config = dict(
    vocab_size=62,
    encoder_arch='mobilenet_v1',
    encoder_widths=[48, 96, 192, 384],
    text_encoder_layers=7,
    text_encoder_fused_qkv=False,
    adamw_lr_other_params=0.0018,
    epochs=36.0,
    weight_decay=0.04,
)
Rows from block 10 of the image encoder of a small contrastive image-text model, named by matrix and row number. Each number is 500 + 25 x the weight over its row's rms, rounded and kept within 0 to 999. All counts start at 0. Numbers have three digits each.
Before each channel's rows are labels from the 100 images, of 14848, where the channel reaches its highest value: "top examples" is what is common among them. Only what is clearly more common there than usual is listed. The data: rendered scenes of toy objects such as cars, trees, mugs and chairs.
# conv: pointwise conv (encoder.blocks.10.conv.weight, 192x192x1x1), inputs 0-191

top examples: boat; largest object: boat
conv.123:543517484519516459514506466495509478499474498502511476494536479535487474511490510487466501487513517574463522507514444505491512477491465539512480515463480496472511497500518486528474502458492537456519488478495506487448487507460532530547466524476488475520504464455520494521502498525463518479500539504499472524503549478497496514479522523488462530504477489531506502500497509475504514520533569490515493501577487484495460471514504506503525484493489498513511497510474510531566505462484458473504548494501504498479508484567503510486473486516489524536565479475513545482497500513468522508

top examples: mushroom; largest object: mushroom; lamp
conv.60:471538465461504519492527487521498542481462511499490519482494512491518543544516531509510479483496485512481499492494470492477490500522506477488499471525517491467562479501493467498471477481479516527486479497525533461515487471524506509484509481518478511480512473546471480520499508479468490478479473504470554507465464481482507481548460496498540475509525489480500482544509487521505482469513561524485509508505522519450481481473511485536449487491536558502528491518501522570548562530475510498494491518493520469468486489524527543481464509556466508521510497545486528470491501472496536503

top examples: ice cream; largest object: ice cream
conv.116:491487483459476481511532520527493498546505483491498483503524499509480493466530465482489523484525505491505481478470486523524458503476553492534511524560491488507499490518520511517493541519517495547489430477479513508519493509460489515495463480481486525501487486514487527531526481486522495502568479499498503495485475490534518506529477437477465524477486509556516482475483473494477526503514463502552486497510492559510473500453531455476520487521530492490501493493514569515506555530500505511491507521518505470516503461470517454477478488478555467515514495537494478506449515466467477493

top examples: ice cream; largest object: ice cream
conv.24:459579470501470502465465493542493487502521494469482488498486503514504501488521479516544517478518491535473495509515515515532525542488471487467489501488503510505537490507511496521475545532495545527482517514478564491571475554494492495534474487501485499473492520470540534521508524559510521530537493548508518518479520491516499495537484489517477462478491498479547503497529496523510503529492486478520507485560507479494454496521496504505518493485544542533512479541487500434503519510519448517513479499452481515480526493429512483481511472499500493513452486510490497504499499497511498488

top examples: count: three
conv.146:499452451494507552522520486479540503518474440527459525517483523473472540525466488515536466489506506466482506490528542469515476502495530449505525496502500538494512465472495502524484500486516516503536438490488491489502504515442460506493489500501568502450505522499428476495487514488491483512457505505492549455481474507519506510486489500481472446488523497512532545556470498491468536540496505529478514530488495524508524479489521479483486534501474538497479507524478500501481531483489517513515524507510506494490487498494442481507526502521555519526462535515487486521476517490508489496

top examples: mushroom; purple object; largest object: mushroom; its colour: purple
conv.129:503557547499462490525505457456451497514505488498528505513491534467488494543487469467518497506529494519506498490497490518547520516508459475492505485510530490513469485517523511517553480504559526489518529468502489470554506511512519500480519472512490470503501477473507458478561489516505447510494519521521533514465492517486490533494535515528483501513509520495541529480529478526488493528466522485484509492500504558534475493471519473530542535528493496513489506481504504466432496455513491491534491468463478479555493525527497499501508519501511502466518444491485540507524458536470506523

top examples: truck; largest object: truck
conv.73:481491488484480478477507538502478506512530516486510505500500534467447531481487501517491516511523577514489500494512487467484522503514471459486570488506468444495491477507487479486516445478499486488509490488440520493481504452514502493497540512495509487471508500472523574545493442511495500473472485598505489533465474503478501484546511500482494492502508476527447484462532503441509514529480503485518529495463513512467461459519486480474487500515493529493514508446484510513500517502495492498469497494482481479484509490472513514505501467515498496473492448458513495505513498464472504525

top examples: boat; purple object; pine
conv.44:495499512528488499469564507489510492459481488501472493485509503500515503483462504466513490537465508545528478487470533509486509515503478509468511524474497492477477556476507488520490512485479490528510505500460514494517489479520494480512522508507435487481512490477493444506489520504495475518507445470492494488441454492454510465492491517525510485491525527510513500466507477559495438513468495488481472532473473516512520488505522525536481517503469499509453465524529510483542529521503539519524432516492516550478485506490486549508560503497457498484508466542509487476495558535533486479

top examples: truck; robot; largest object: truck; largest object: robot
conv.164:513510494551489467532486583525570543508468518500496478471496525473503478477485476520493505488483583503508527486502535476526504471462495523472522490477488454505500468500525476482478529510515519523484535471519502523508528511533508510524553499477500461533472552468486541495496528479515514525532518492492488486465529522521509486454497478491509513500453526512470496532479504476493519542483498489493511533475495467516498491525530493473482488504466490497489497487501505467514518509507508492519542512510518538483536500498468466487490487493482584532509469529473513510519492464528508456

top examples: truck; largest object: truck
conv.191:512488482504499557533457499527462505477498485479516452520497465490527464503493488504501517503504552470510503465506500457510553488511472488478492473516526499524505477523483491494518507474500493504454508494479534475502529472504472525502547507504469518525497492522498484516473465465468483448493505542519468512529538463506502468500515507489505519496490579551469498502503473530490499525482559484491486519501519511498502451464497522477481496490499454484485491444483521506495481486524477513482464533482472521480485476544478502499518550510527501490457531482435478524532524568485492515

top examples: count: three; candle
conv.13:553470438456477507507497514493504506508492532524542469512524495444534444472493515537512454512535489512484477497471484493498505518495525474459494501506516489531502526527484477540512506512484463504520452487501531474485519487441423439482467527472490506495484477508415523514535496518465490510492509488508495480525488481521493505526510494467495514477518473470487545491475496491475495470515508508495495459502478497473534494490512473453516497502505511501518488513493515471485500494530458480494486479484540527518464508513480439554497510506526515498499519509456525491521503553498483513

top examples: table; largest object: table
conv.93:507523518484506497489602496495486528501481492539477454514480537510500551462508492508470511490486454512471483488509504509482476476501403464467525500512504528476504451515483513506547511502463470483510475470507497495489535519504492504518528531495551493531517526474547484493491446526502508504545496503509471474515517509488520511520487509505559492523479470526471502451495500484497485487476467477524505484561475522504512544478509497543472517515514537465511487501529471498518492494495485504498489498468499496486512532483502513457518516523479485525488462473438468500496484474482483512

top examples: mushroom; largest object: mushroom
conv.76:515507523476525441483551520515512513492516482481505513484509499523498533538511500527518524481537482499467496481509510492482487537479439511501486497526464492517534500523454470536512500490488483503502491499477513570536480475477484540524471488456512510510474492497498485532493479528529518542470509528520566517498491488479493516488493452499511513498516480486515477491511474519496542480471497537490472529490483498522490463500495500469529474474507476486514504458557523472526473523532490471528576533520519466492520463549518492491502530504483522487519494513596510540499520486516508506